python train.py --dataset="chords played on synthesised instruments" --train_examples=52083 --win_length=400 --objective="edm" --num_classes=12 --qk_norm=false --layers=6 --lr=0.0039 --adamw_lr_other_params=0.0024 --batch_size=128 --epochs=54.6 --lr_schedule="cosine" --warmup_steps=440 --adamw_weight_decay_other_params=0.05
Rows from block 2 of a small class-conditioned spectrogram diffusion model, named by matrix and row number. Rows with one number belong to one neuron. Each number is 128 + 24 x the weight over its row's rms, rounded and kept within 0 to 255. All counts start at 0. Numbers have three digits each.
After each neuron's rows are labels from the 100 clips, of 14976 (inputs lightly noised), where the neuron reaches its highest value: "responds to" is what is common among them. Only what is clearly more common there than usual is listed. The data: chords played on synthesised instruments.
# fc1: MLP up (model.blocks.2.mlp.fc1.weight, 576x192), inputs 0-191
# fc2: MLP down (model.blocks.2.mlp.fc2.weight, 192x576, transposed), outputs 0-191

fc1.388:164099100098090129110122112115132146105127099130105117131142162123167101161140128124116119150137088141135137132134158120115117126137145122115094162129161133136140117142130122153129125158126146155132096122153156122125125110142104143135113130139164106118151146103156155128115157138087113151143115078124135145082074141086052121123104109101116100113118129138120124143109100148147114133107155120131123111108132122137117157127110110105130120135097244135104141113096170085191142037098119119139090124135168143142120128159135096112107134104085151101172109118141138125104142122138126133
fc2.388:086124146123087145095134134144136141130142142130139124122142124150162127092127127137146145147128128136121131122125118145116137139110139113130110140118123119144118168124125133173115131118130150193145095133146135139134136107141122096151149108143130140175104109111120146146112129138146144114129118074131143108200163107136223110163084154130111164149123112141101109143140136120150167142099075125134111164121141140120122121138148121157125086137075189138100125095136183200060128183160157136110126123114142100133150145109137109115145137136125127099184161124124134114075112140141131121
responds to: harpsichord-like

fc1.454:119129113153127138111139159151103127103140111155160131143140150142109099139153158130099168120093188144102139126114118152098118119140152132102147183154129171095118128111137162173113149120061109134094141143143121164074138116077146160049130099126125143162122090156110144129121123118111166153111113099092141126130121153110121116104145122140092166165155099107159113085116154141172103134122124109111120086120114121087108141109128126092118128107109138122152114135132123139132127150129138145131052160121095178137153090111112122120147140164132092142151120110115132138114171120123153124
fc2.454:122149126147125126116128103171098167102151142121106162134128155125107089121117151127169079099086180131112135130107131110077125125136151108167131192155157096135125131139132089159123108152174109126108147115150150089091117120082138078074148123124137080111140156158138157118125173136148108101121115085159127139136132100108131119133144125120127127096077114092149124163139111116131133119099157163152171165108140122181124130155152124161132129117099115135139158132130125131123118132146143123104081124132085074142124167130167120128159147179122151155149131124138135125131102116108088132
responds to: arpeggio; minor 7th

fc1.250:125125159096149095145126133122126121112146121120077190140107134170153136094144125123142129127194103123147106119118142124121110139091104167117155117133141149140121102128147137150111136145142116075151112095148111136074144086132106147127108151125173140137119124116140138115129159139118186150154149165115139137172095102201136119118131128166152173106150128122152095153132102113152111149132123119122154130122127134129135127128136132102116106114112104122171136113132150121137149076139136145141129131128132110117070129188128090148093122116113151124004122130145133134096121117143127132
fc2.250:072150212142119148106147120129144182137144125144157178112131098077173119125140121107131122115193137115168128123118121115114123111110116021132138117121125136101093103122139116123152110113152126085132074103121151141108132141101121102093113134111108113123137149099141127124133102124094120117133106142149141136085161148138123134130121143119124084140126150122141149126129122127101141153133114116112092118118126133090121106132130120121141143144066142133182120056112145156160092126105099118128129148140183152114162148097110142147114111114098089138165131132131138113129158117130145133
responds to: thin (high-pass)

fc1.121:157188155110145146137109105124124150132114141130105139113103104115096133156118152126123144102080131137141104113145118119117124135131114139106111141132103109094125082126119145121149147121162146117167066127159077128112137157147135138115146142147143146115111130133125131114145092100132129119182169089132121159136077221132108125137113128121135106133073110111132150127121106136137087136121150142112145136130127147126116119135123099157126094156137126155096126062135152073069048191156133138130104153139176146138089132142129177138107136123124100126102114122122119121105105130101132123
fc2.121:117176153134160157146130137117115142114114123128145104126114170148111124129130141127125135163136117137115145134127148147120139145161142176136145138128150120136137112127139116121111143128134137133143034112123176126121130122130146151131149131140120135113136156139122134133127107119111119120084136049133113103151161064097177091101110135150102135138159128126120143130129145126115177127108116139158121129121131145123160099143118138138133205102128137161083154112132154207170035095059092127122109123138115122138180097103135147158113130123121130109107117105135133114111147118118145119
responds to: harpsichord-like

fc1.35:079097156153153158089065108137137129160133128156131181125150099100145119155129123125138142165156114119120087150096127139124129103122124099094130136127104146148132122140140098130122124125158154123121113125140091117120128099122147157103154112129160081115151119130146143145123137158121122141126129111103145073179145126164114158176145126125151157132130135143123088119110109127095132127160150108134109135128127130124146126139125121078131127145109127143095194141099169161167179049114071148103118132137126136134102150203144138154108142122107143141154137143182151156170160126117130143
fc2.35:189122136125168108118073140127117121151109128118115122115124172116145134142140114138108161151152137146120132127116142119136124113095128093136143108119138162150119069152169110124147133122158125137119150113132194138097113092125118119102162099133130122144104167100123107147114077126118156100117098114155095187096095180131158124137117145150096161150143140127099134111118133113112130145137079146142111133132109114130125120124094158133126143147115098187123093071176169109082177135144132111160100119123173130129130125109139184125141125135133101126179116161148139143198121128122134130
responds to: thin (high-pass)

fc1.148:172070115108171088082152132135132107121135141142169138151110102146146124115142133119139116128164149127123155140117110112133138157132146114136090111113131160171159115130166118109125146131156136154124138145139152127119118108114154113130141105141159146148161138111111114131136147129127100147074139223046104137050124161164096162146108112123148084124119115102103156106107107111152110125144147147125147113125113142135115120112138110100131125114077072144160101128115174122163089145140120150118190120122132123116125142121137169139150127116152120092174143123136128142097121133150126149
fc2.148:137058084106177178118144144133137121139119133115132115107110132110155122091133124149099137127144146121111112132136137147119131156132139112130110123122121120143127085147103137091139126112109119163146110171149136140097120151115137143106125094131128168123106140107129123154133120120132140143233131194163143145218119128089168133156116113111198114138155108111121140139147115130131145131143095120125129133128131112148168127145147138137118111123092083116140174156160191104139055102153118116133145151129130120126099123117113145103131122106133122068145113113130129131098131140151114125
responds to: muffled (low-pass); text has "noise"

fc1.497:138129120127135119104143161113150096167091098129129109152111076088130121095105113147152172113079166139166168109127116124167128145088096125157148129122153157153127126154107131109095123149101144124137143134128112101066164108118125107189139180120088107143163106128105068159120149153123132119127136110117139125133120148119147127135127120138161113117111099132150148131105101132163107110143130152095035189155144159112137132149136144115135130131137113133115121128133130124119127133102145134137100135120127214119126090141147120187116118134092147132101122126146176145102135128116114108
fc2.497:098127149132163126123176097111149129142109137117113135117125142145151130117142125112117091111089129137135099141128120119150118145106119132112199126134081126129131153098218135099153118130139139104133202124132173148103151125103108137165105142134156112112102153113132086126118145132137166137123171042147141157094138106149134165119128105107125119133150129129131091136146144119062140136160161126139174106145130160135138128121113124157129114159194068143099113107138118083123114160146111146121149143138137101115121137135109100175116114131087112118101114126118164136102135126120126103
responds to: harpsichord-like

fc1.63:140109110145173095116124152142125178102119124099125205133118130105139124177136121145136151129165127119120125143119126138163108127141087113157135103098117118122138137120163108125140135119123122162061210117127124129118120065128129119107112138164121123098141126127123143112124122157124108139174137115114142231127154146133101154142133111126085143146141108122120130148128119147140113123049144126117132100146117120132131163145133143137125113103134153156142133133147163082120083124087187112095131135117152131125152119117148171165147132131124117092159101145154131094136135147114092148
fc2.63:200122124122154172132131114130115118132124132167131128134131186124135123070131121129136114145139127106117151116122145125159110138128092120112139131115136132124141142109110118123119112136169130208111216132135170137111111090136110168123148128135124155150137126117100133125135123113125166128085136127160136049101114123079143180154121198089101136102143118116111147117131145121134132136054138130141135151149126130150109141122133132120132151134122160154128134091142143105134116110113052123125124144134131128117095143147119184125118126132111139085174150119134120093178126116106135140
responds to: thin (high-pass); harpsichord-like

fc1.204:094142150128134136115119113105127083178118141133143157132109080193102108115119115102120167166130118155104174169120125101102097100126158146113123107133150140143119110110162145131135127133188128140175056132118119158108144177118071129107134154153164130091114117108146122110114126108132157146153092141136096159135106116142118136121147137160160114121124108142125121122096099118139123135115167170125134110153144158133093092146138142147134147087100145141163100087162157107103162142118140097145142122099089120137125152164121153118078153113118098101132126121101139099102127108131127067
fc2.204:102117137135158076095155139109119138139125106138116138095114093081131152168117126122139091150138129140095097089135112121130099122119101101141119089123120124143105144135084142149136113133121127120123042099118135124137117133108084087131134076132131104144138152081108108113122099124117084137090122131127136103142139117128092077121131150119112134148165150146117133108130160127145142127145090106124065119134107141117130111138128123131122048134136113151171158120082182185149157099186153172118130140148107160140150107121125146127094133126129168091118120145170146104132141127133132099
responds to: muffled (low-pass)

fc1.475:128141129152120123131087151125167095152108121123156146137100112175137152145119159099101140193131101129147151157110124140096112135109122102084114130139154145071144117153089115121076142140129153094081136123152135156091116125123142130110134108182114120128178166132174148103139107107159113161123132115132124145126133164126138102122150119118108118092103108127091111171124134116101147091096104142119091219156140098075147101171150135131126137127107145143139135141115122117120117116101149135137143161096142109165109149129136116154089151156115095147157134086161111116100127113133096112
fc2.475:109124136165116135109125102123150123121104124147093112107089141101133172117133174162175123155127094118153092103110138116097131130113109117164144090140084100214125136121119142138148090116152150106101131109163132108097117101125139142121132138177136118111083085141082145121136127166076144112118134116104126106140132126123119114153149119170132179131128101098109115076121139150145123102164090109131135036174117121189140107088105119111142113145127120138119140130126132153122133134125104119106137107158127153168128112139136113146102158171134149135139105091131104098113138108122154120
responds to: quiet level; horn-like

fc1.413:129144127119142129115136151148148066156194113163127129114118136122137089149133139134125120119159136131124118127138130064150110136108131131096154156142132133181146082124092125131142127151120178158125106144143131159141098112110080091120103128107129094126085115132123129133119095164127165106124153137128141149134120160123121122158100123138114129087129146181142075098109096135151158133114105091147123136059121148102137142110176149147187120126146124151145138096136143150159098181141122155156144078147149168120178140106136127155121185126141134124136105126116127166091116101147136115
fc2.413:118153157115089116111128116152147118148180150101130126135100126193110105121152118123142134095167138135123138130133146190144112135142128146157111132129118138110116050133140125124120131111119162151116099145139116083132120103131092190130110125112160115152170147130144132121123128098148130157131153115135122138116120113185138142121081124128108142160104143149135127162145169119128104134143148170125135123064132158131144120156116103129083124114123113152160118089142105106127051118107136131134137190110133105107089095148142148160144172134156117118131155133144109171059146107146129101
responds to: clipping; text has "clipped"

fc1.162:132108113121076122126137147143132147133112130114113136110111141119053126140119136151113115103116155124097118129135133149119132121133137156143086122111114084129122103112108122124123114122140135082124162115139075102136125182117155136089126109120140105114112131116121138148122120133119105115094128213178105146142111206094084146136115110154133114129084141158087128088130135121106077120123100114144146125148132136143127144102119110146148121150151171121173214168176110113136150187098142137108124136098121137139104134100149071148149142166147146104136148117119115151119127117135110128
fc2.162:132131093126097105159129112133125145114145129120140120138132146138042134143114132115120123094110133126138111129141134121118115120131107171113100136115131132145136126113171103133124141117126128086128140151145188128145141058154170127115117131141117091117143109139124150154133110129143134152180164210098139102096100024152123119134126123167094137105146128119133139110132131119136128136107156134135114130129129130139178148133119120143122135147094109099166062168097103198129170116193113103119106122132111104135139114133124071143138141154141133100114126105132126141115108133141119130
responds to: rumble; clipping; text has "clipped"

fc1.262:123133135164121138084170095119128106123127154096117112081152119125141113126152147133106185136160124104147128085081140131081139137203153166098114119130108145144153131069164145102101116122124183116176148125100135128128138126119100127143127144113179153140143136132110105147113095141123118149133125130117131141133100141076137101144105101149128125096104114126150096155150113146148114142111147126137098168122133106149146172170168111129107128134139131128138135125109133122147121135131129114083155158127098118135126092165173109106107147100080162137098110119185093136131171087140078123
fc2.262:098151158162138155133185166112133144127125101164147132153163119158141101148105157115161094160142127115128123166091161105096156137210167146137145130134138109152096101207095122095140135140148153107162135124089120128134123132116106124132131128102091093091101127129147089142121104128148156123123129134120121113133146149126117113139113142135127149152163117140130102109105173122124137157111131125120133099109137113095113208085092129142179125138134149140140142126154128145140127132127136143186146113127116136145151161113075115112120138132118105123117131087097079125124084095143169120
responds to: thin (high-pass)

fc1.433:134138130119151127154147141108096111126173150126185079086077142088122098129100131155107155144127183108154161176177108112139133122119127132146128111100178134107166134121125118123153105111146126127141138122124141132135058154103154153145098125123100119126100108156130120118145104083155131123136132139107138146127132136140137143135136119126163083139097082113126124154124113160122117141139145122124118083086218135111101185142156123063095123128122127138118124127123110126129118112147115091153163150156114142084127151112144156141108103134162109134136146168141124133111153162077114150
fc2.433:180124126116140128178141111108102142134162111114083091168075147145113115132153121107137141157098169103162109075191099139140147104125118109121119108113101126150081144129153156127113150162105135134151141131140111124135053147111153126149117151124141136119145132145133131112147124171113125152113119144132131110137132104143123125138155127110134145130158096105140124122135130084151157150146146148128128175083040143138128180121099110176163146142124127130120134114133112127144107114112116156104120126121133134075104090136092154156105085124166145147162102155089129145108111150094109163
responds to: harpsichord-like; clipping; text has "clipped"

fc1.202:147158177083104173163140116111106108113125131127135207126116081147183145140139116140116112106111127120142148136145151128111107161123151105120150187166152138114130104133092119130119114130097151124158131149124145113109145162139067115119118118117152152138109138139134130122122136113107169124146074099101121120138128139089104173115114068134170100150146143110138169147131125130157125144067156137138155154167139146158162124126135143124132131164109147098119181146147120129133149103123113115146214117130136128131089122131109177145089134115120110122112138096080116127149112132139125131
fc2.202:045205199114163067169152144143121125130123135114102198116111175131154135159106123134111137119111092120136128120143129115110106124152167111117132152147132127104137107122107147145128129121138148119147165160153085130101124161146099131136155146126110142110133123128118145124123126128142116123087075092158109131121128131145131162117127192151174117114158138099124124124121129134155155139083096140105102129167142111112092141128148119159131121184099102112114070151149084139085125127151142148107155118151135127132172132116123144153094131122111114091105117146124124142144138143131116126
responds to: thin (high-pass); harpsichord-like

fc1.403:128124138139134128174112105151102127119151079099134093187096142138128185120088114140187121135093083134128147192161107121102142150137102149118128160088106126152096120130133106174085115107114156125164134086157120150107132123109119133190118120171097119126143129132131095116112126154135144111141139131121116130136119121149133131120130115093137100113076143158159137084119131124176137183105147115097145129087164143140119153131122141117141113114127122128122125107143107125137138135129140097128120076136113085158103129134191134077116123110126101122096147096157152123143112085162109091
fc2.403:058137145150144140125109140147107114100156164150139115076095116117120182145187119121093152117100116128130100064157096124102165141127106138130135170090158105076151096093124153173169132131140153138165127105149136099108115131111131134157133158174160145126111121145083099111107115110120121149119129144145121137137136135139119110139142132168105111149129142145155138161143122123109104186125171135144125136091088154121153149109127123141111143125122125114133113124125109116129129135132116145137128169122124168143127126109048122082124109117111143119107135089095165122153141077152141080
responds to: harpsichord-like

fc1.173:105142126137126108158116104126162135120151090114147146117136153134134159101117106133154120164152125117098181136113143103126119124092169119129120145152082134131142113126134115129179134077123147111153164108185117129135139159120149077142108123168102105159146132144132148086101139125084140190130153119131132143118142138119127153159140142137115130076114069151194169113148129122159090156110167143088124114068175120158115128148098110088074134123104116130098122144135115139146133119110121119100149106100086158157103123130146144112123130140119104155127167118150117120093081141121116110
fc2.173:095136135113138143137117155120159151121149169133134120126119116120135144128155112115089178127133118120129090149120134121129143131097155103116132129140162128110108084150104132118081119164126146104167159099183163116130138127112149141113115122153152165068133113144095145081103118126157126078140116094133123101122117118135158126166140089107126143174147088149193084142110121125165200167116135111166122116091076107134131115103140135150168091138100116140099136144135126099089153138124145138162134159149113105147102125122088127117156107126125141171173099101110112109121174132142138107
responds to: muffled (low-pass); electric piano-like

fc1.415:142126111124143146132132092173175131115142153086127119107158161113142086149134121125105121159103148177089164159136147114158116114096105128154138131137143176118150129193154109161115157137124168114086143156130123087120067128128131083169124123068146080167152112118142164130175148132118146179137133132135126139135124129126129099125108109148149144149099137122121121100117116095106111123150136138126145118185071128144101098132166117120109123123127127134120126118121117113136112157137127125127103096139127141091128105104084127144099088099196075121115156116157122137127121086119103140
fc2.415:118130134141123132120117165169182152121152112166143132123158127160143090169111112150148131146101161176080080089158133146140117119105115121107132115162114062141082142040114142164156093111123158117114131149128140167123083124122152192161119116081123121097113143118101171129178125118140100077115130126128128122116132127120131115122119145109119131095121133124112101165130137158122132130130151118128102142193178127099127089111094138142143131134125122125124129129126115125144109114123130138123111151129107098095110125144167119146109101105187163128152095123092139125136147098124152127
responds to: clipping; text has "clipped"; pink noise; white noise

fc1.336:121124122103105136119122151148170118157113182062101108156141115142138132123129094103148101088100118102150128123181153105102135134152162108132144159154125111168168128121108140113143188139136118124112146116135136147163166103136108169153125122131110142137091132109101134104143127105081119105104116117128120120148118130148126118113106112139184167154107144171103100156032122127162110123152128122123066125164149145134093123136098131138143126148111107120154117126132136111143126098115144158132148143139100158099126136167120153093090127150106082135097144090135117071137136163150131120
fc2.336:057152146129114126113130106173180079173132089196147135106166133118146115125147086147099190093087120101154139124172137148113134136157130128113101148145129149100091138173122119104129068121120109133108141098132121105161152112142109085150133132117140097106143139114151124112168094156155137143144124126108130141114123116129135115128092144119126092121118156190098110123215150135100122118098120128113172143146112149121151133130140136108133113148122136121150118122135149109121114178105108110139136116115119092112143122102121118108117126170117116140082108125114120082121111165139109124
responds to: arpeggio; playing: arpeggio down

fc1.511:123083138127171100112117100122134057143126163138134071138128127093075117122109129124116111098120119161129118137109115141142109145144130135107161138147162162113122108138050094107122138145090144137122125137125180104164137152125103114093143100107141123101143077132123107133126158115111127120128115107181146131143126108152143090160124127133125109114082104131138092103122126124112104149115150107130113149121151129123066143144135119083108124171147114105159132132064135156094177120147148151158130148117088103120158128144139129109119123121109152125193165122083142116161101126112140173
fc2.511:125087133140146138135128124119125063097123118119139115136116160146056124137134148122134120125128135166111160139113096114112151097131142112139139134126141135123134161104170135121118149125100122149129108107113043113108137143120111135128124175125148120164128109110121134117122124133149129113178099112082107105121152139188109092146121092156158134157145111112135109162144134119108173136137143103166112122102106138159109123142139126148150114130191131111226130153160126139180153133157166122086194137121089123124123126140123114114107133115127146074176092124154145120120131136116135138
responds to: clipping; text has "clipped"

fc1.272:166165139158169169097107108141152081138125134157094071127150180113086136148145133127099161095141119134111085137122092128105137099141132130132159125120092131143102145145116100118155140134111156140118063151114148135167155132115157133129100169118144134148140142145120124123127147155107145134137112081071113168140140122136080121127113104133130152118123110117140062120131130130124189129093141118129138138150141118141155127119132126095130133101093133143200065177108087165147143086119158122107104143095090127118117123173129136135128120136110132101173114125108134120148132131152133155
fc2.272:148172135126136116098099123134175087129126121112132171120123058146065136113137138122140121123153137125105150114123122108111132046138145144130149124137135119128163127123156120113125137119126141152123065110123141131118133130129117085133099124132138092134120135127171127129131117126094126119111116084118120073102135120090184111126137146125158129146147115120128126139127157116088064132069096133115123140121111132119136122135117134126128128123079134125182185196157101103097106143135094148124156135142146143120071132110140105146130122130117127035162124108108135097155124125116124130
responds to: muffled (low-pass)

fc1.393:177133071129187169147126114128101127141134131113119107124114156118123118134132125141109101168136135130129129110116107159142157118118130118119133150124116140140139122156110128122136133143135106120133150119140088115140120127161111132128134120135116087118149114094110140126137159132135124165126124144097117145056088153133102183148133117165184118117086136122122090132145118124112149125216116116115125110084132138151120105135135122134126132089119169144141104203114118182181064099070154125146124125123139145153131164166137102118101148142121152142135117110140156130212131112112137113
fc2.393:077092122142154060172169146117145070153138112130100098135119082108082129085152133125120164117087139139167129159147118119127146097124116161127122127120141139160105156127126148134118146115137118172124139110117160115123116111123153107123118133121114131096130134112119141142139112121110121135177128160135113093201147101112193140138129119093145129148125149125137092113108146123152092141177117139132142140121134111117078132142113132149115124060147116113120184163153104133094145114153096120124143115134117114147081128101146113109114148145125092185128109146152139155199125113112133122
responds to: muffled (low-pass); rumble

fc1.286:116153096095023113148143145133142120102148127108141110146155144138175113140129128145133126160161122148106124127112155113144154133099141141114156133128133142129111123139115118132138120107102151116140080110147159138125134145109123152131121123160154143143093106141104127115131082149118120134151130156147101094098105096119063186098129138126139142126102128153122107119124135125138128145147135126117111136134116119151141126132095141125117096111151120127121136125135170138112129255122037144161126116146145120120179144121126113092173117108148137116101114110108140115161099140106106145
fc2.286:114177145126081104129126123131138084160148121127116141135132109127201117096147133124142159119158135144125128098141119135138126140121138121135126097122144134125115146135143144130120137125132118098115113130133122128129119129117141118117154132139129162111130122146092125128132149124120163123083133228128132173141092120212188182089131198180171121125114131147137113160121134125113166144176084126128124138141131120142092124123135147123127184121124104131145136149137127072153054096116183111138110108128082108125138103146118139115107138133131137166087141117127124155111131127110125123
responds to: quiet level

fc1.560:133130112110137107129143139136131078123100119113107122108075103161121119140175130096144105144105140142191173140127162146108096123106146130163133162174123148146079106098123150115094105130105134127133113119152109136132140129128107106162139115118120120144136178142135090101132067120169102064138142146126126141088118111137135125123135118189113107122136095155133128137147129147122143163116122123132147093161139140144111149127192143145128140154153125125096151104135128127140125142105137198136124174147128140141190109170137119122127144122129126124136177095067125133104154063156124147
fc2.560:051158124124121138144104107112138100096095158173152149157081178123118096102088126168143131154114150145196122117126145082103137133113130112079141139171147111104173103153124091084168152140118116125119117154136145131131158150110116151148159134103153136122119098137135074109125124139120177200123137128135134104161121150169103128108098130084115114127117089141109166124113113114153107129161114154141128167145132136125102162116101103132151118161155141129121119121095141114150114130108120110130132101113140110124113147111122109140102144125141132089122110111170143145107122070153156150
responds to: muffled (low-pass)

fc1.411:169186143155119173079116120148129180144146142113124158160155124103114136194141108117121129095161139156149108129100111122156126126137167194162110102111120151151128168134100159128140138112173136100158109112132173128179127149105122146125155128135121145133102129192131146137142139129111122127148119203107117138095085121187118116099130128147139116148119125108082126110113111121117122121110114136146120155122136123117127097102158133107117135137144061144179142124126148141086134133110100101122096124108081136102146129182132175146144119130109150161114108113127122126143150138138129133
fc2.411:238091168143140109130159144128128153132126141137099133113147121130128132120144122136112160101133146126088136135131125136130142073129117142124093123117119117134150173125153109110133141128128129009118088096106135124132145126125142125110105109137151129113123150146141118111129111136116116147110087176162127118131150123088162161131129140128120123130131124118099130148139122130126088116088081123144136127124128139132139138132102137138126136184190077128102115150199146079148084125076125150143147131118096130121128140115122131097126108125111121189103103092151131152158134135129128130
responds to: arpeggio

fc1.362:146096139115116136196143148137170107156124154144063195109101141080123145123111138089103114182160113146122119128158082105131143132123161117130116119137136116144129122131108095115126137109155140116160120127101110144138117079142127157185165089140118120140112119113135125123160139151148131110135136108128120110145131151092143149126116112093097092149176125103194127158173140118126119101115105133127106111130121094111107134130116125178140125133084117127126133111119115107105138114127153117132049102149115136132141119197126146146087126120047135122148135139095127131130098135121138141
fc2.362:186104123118107113135121129116176144164111091126187203165128116165116153127131120142174136172130092129084129132155087159130154153134176118127126162150102139141111113120132142136125125138124141138160096100090137131134115121147114096188146152144137116102135126116095111121164159115063147127116116138113138143091143113152104134123099123181120183102124122127146136128106131156156154114117133107152135135125133123133094118127153130063113132140099147137123133110099132121122158145140107123132053140099123128138134131063133117146093125120060128113129107144135148131132156160120116158
responds to: arpeggio

fc1.221:142125109202118122163126117156166134131140129090157158109141116148129133104148087086167123118124159178139112138145126164148085130122122123118107136093145090144149112167124106160111113132117172119150144128156122153117100125166176153077148161113123144115127155149100120114125125103112140204131133147120130111133089123156128116119100128141137119085143128112109111140141127175121135163147103110158099181144071099158108153096127082084174118135130141113132127127139116134147119103122123103151112106105094144082145116108151133106107149141088128125143093130128147166135105127093083152
fc2.221:129121121177137143151138131140141136164124125182097177153125151089116149086095082180098143154126137168127117108147132099145103134114102126165120125097117155102095125092130144161140145109136171136162121127154131101121131130151173114089128100114119100146135089125137127104127130162119127046128129142127137126106133125114126133121083120135125148177149118110104123133109153093135105179143104158092162078138190104095125125172146184140088141132128133117140144130129126115137121150130124154108112143137101117075135155117099140118124157150090125125150139146134165149137159098088149160
responds to: arpeggio

fc1.193:129146127140128148110141127123115083106138116149156124106129142127094162096118161114130217103129125075138119169128121109107125146114146119115115153116159112157137111134114133133142095133112133130159129119104111123126114105143112128106135103079118137086151080106147109123117091127149112151138149113146129142102103150142126139150161124118153130152123176085145142095152119111137155164138142132090125128130113134140096092148084126186117125127142105132081127111149146122147122185092107096110146126104138063128121136081082108145124129153113107126105137183116097105093158143213097130
fc2.193:075137129166124104175163111114123146098143143113106138148154132139082140109138149142115066096121115087123140093124120151115156122133140132153134155107103136127069089132131105130113161115127142130153137125100135123124111128144142121122110126103137165138081187109070124127111108095136129108137148117115120120118145097118136115102154120130170079113129162071111188147125133145146108157123151124166134115125139127141113091124153128143140117121157134162103120180122139123093139086140133141145129145139130173144141108175157107150097135159136134105126129174114132145121082143210180144
responds to: thin (high-pass)

fc1.381:129134148125134141113100104112127152128161149137130099128160115124128141151119137095146141132113148116122134144128102170119090139138133142172115128097110120127102110168151138096152130201117140150160154132151097155080119127125082167147117172138106132173139105155105115160113097116118118105148154131127130130106128143142130171112097117135125113109066128123123135118109126130156124186139111174126131119089086100125190133127152119165100123105111126132131131118140132124136149168123117148133114173108092090128098147110105112099113163117145116107078117136102145184217114144177134094
fc2.381:096131146137123105143153121089121163123167121136137106130162162147123118131130124139100116160119172131141096098122094091131111107140120116102162121098153117132171113075148141108102121072115126158140159110130136106102128096145072090139126147125125129090103176156166120140100126119126105151107165124124139133140111116145114144104074119146144117163151130129137140127132133132131118188140149078123132139106164116136116155139116139111187125093153156145138127103114124134158085118126159102127118085121132172124142102143172117102099165120110111134097154120133166166214122156171131102
responds to: minor

fc1.123:129121117163119111168166104140157122112161128130109085168072110109130115113158101107097136073115166107121099129132102093151140117154122121149118107167131165129135121124144121105142107115099125115106132162086119149122126140134181100154136110184114107153136118135104068107114111135098138128135123127112121113158153106170129165140114116139146148118132157152183106154121113106148117166113132112172148136094139077142128144151136110128153124144146135124181119153145114108137133150111131156119076161091121105160135131119116127089076090121102125131104132102120142152165155090063170133
fc2.123:140117107148128113128131169138145157101179119135157127098058120117130121120097095147173135096120154118138146128115107159151128122160140144106134119196094095106115153128135127086088166125121122127103114165093125089126133122130177145147120176199146130105140129149128089117124151112128141119127119143131139131114103137115121150133099148149147130163109167145178084110160147152128136179094143148095145127091126087129152144114096129110100125140126114132166143141106107128128129113127126084142115107167127148158150098134126119094102088111091120132123111135107168147164091090076100136
responds to: rumble; muffled (low-pass)

fc1.325:140134144105142153139118088160194141149118116137079129110136119183141138099112096098130094147129131144149087110109055151163137130105137131141123153187123186111104126135142073114089143116072110128168148123106129139159102096121076114104133129138151162155149159154095114148163117131154111077141122138124140124121139110128121118113109125109137111155097121149175139180098129164136127122108126102169144119080162140111120118137137099159105123134133149146150141148122125133134145118126129166132136137148104155119166091130147132174111134113105095117115129112103081113125095152092114140
fc2.325:122129133125138123171132148148180123151130138123179127134150118090142125116150090153141182155119130132141157149103088093171138160114136149090147146205133072115189129119132168135168132142150114139169148116118116093141113098120097150103114151129120085097106099158155119164161134156118149191122137122124105127127135170100151114121119116137133128120140098143158118095135134100075120132127099178082115136083102132097114107111125151096155138137124128141132125112144115158134110121124116103140089107109143102142108163112123114186127148111106132097117141110120095125126162154098130146
responds to: harpsichord-like

fc1.235:157117137130148141110123156157090098128132078186165138106099130145138148151171131106086167085136139072085120150083124139106149138079149125152139171099076121108154128167113147126061168101104126119141117136160131100149159108118150177144129098109110146144106148118120142101083152172119122149103124143129137146135122136133141132114081104112124155130115108164146109152140118167148125122104148127151119142146109088102094160159128155094111127118128125127129133121140151119123150119117119167138059108096105176132125097130112123145150120097131122135139148173115134108135142124115169114
fc2.235:104128132140106133124139094154104143103130171080108116152118139089127152103104105143175120089152142074084143112095133100093156132093138116105144170110171142189090061069144119122183100146160128129142107106154140156138146093138149102145130166113156104121152109134118140099089123092150121096138107164126128117127128119092107133130060137150133107129150116151127127118135165111113135126100128135113154102135116082169141127088118096152143132127130092122110121118148137108129139165104125106107107153140104083128143151132157135142150115098123127149127119165155160116158116138119092130
responds to: arpeggio; playing: arpeggio down; thin (high-pass)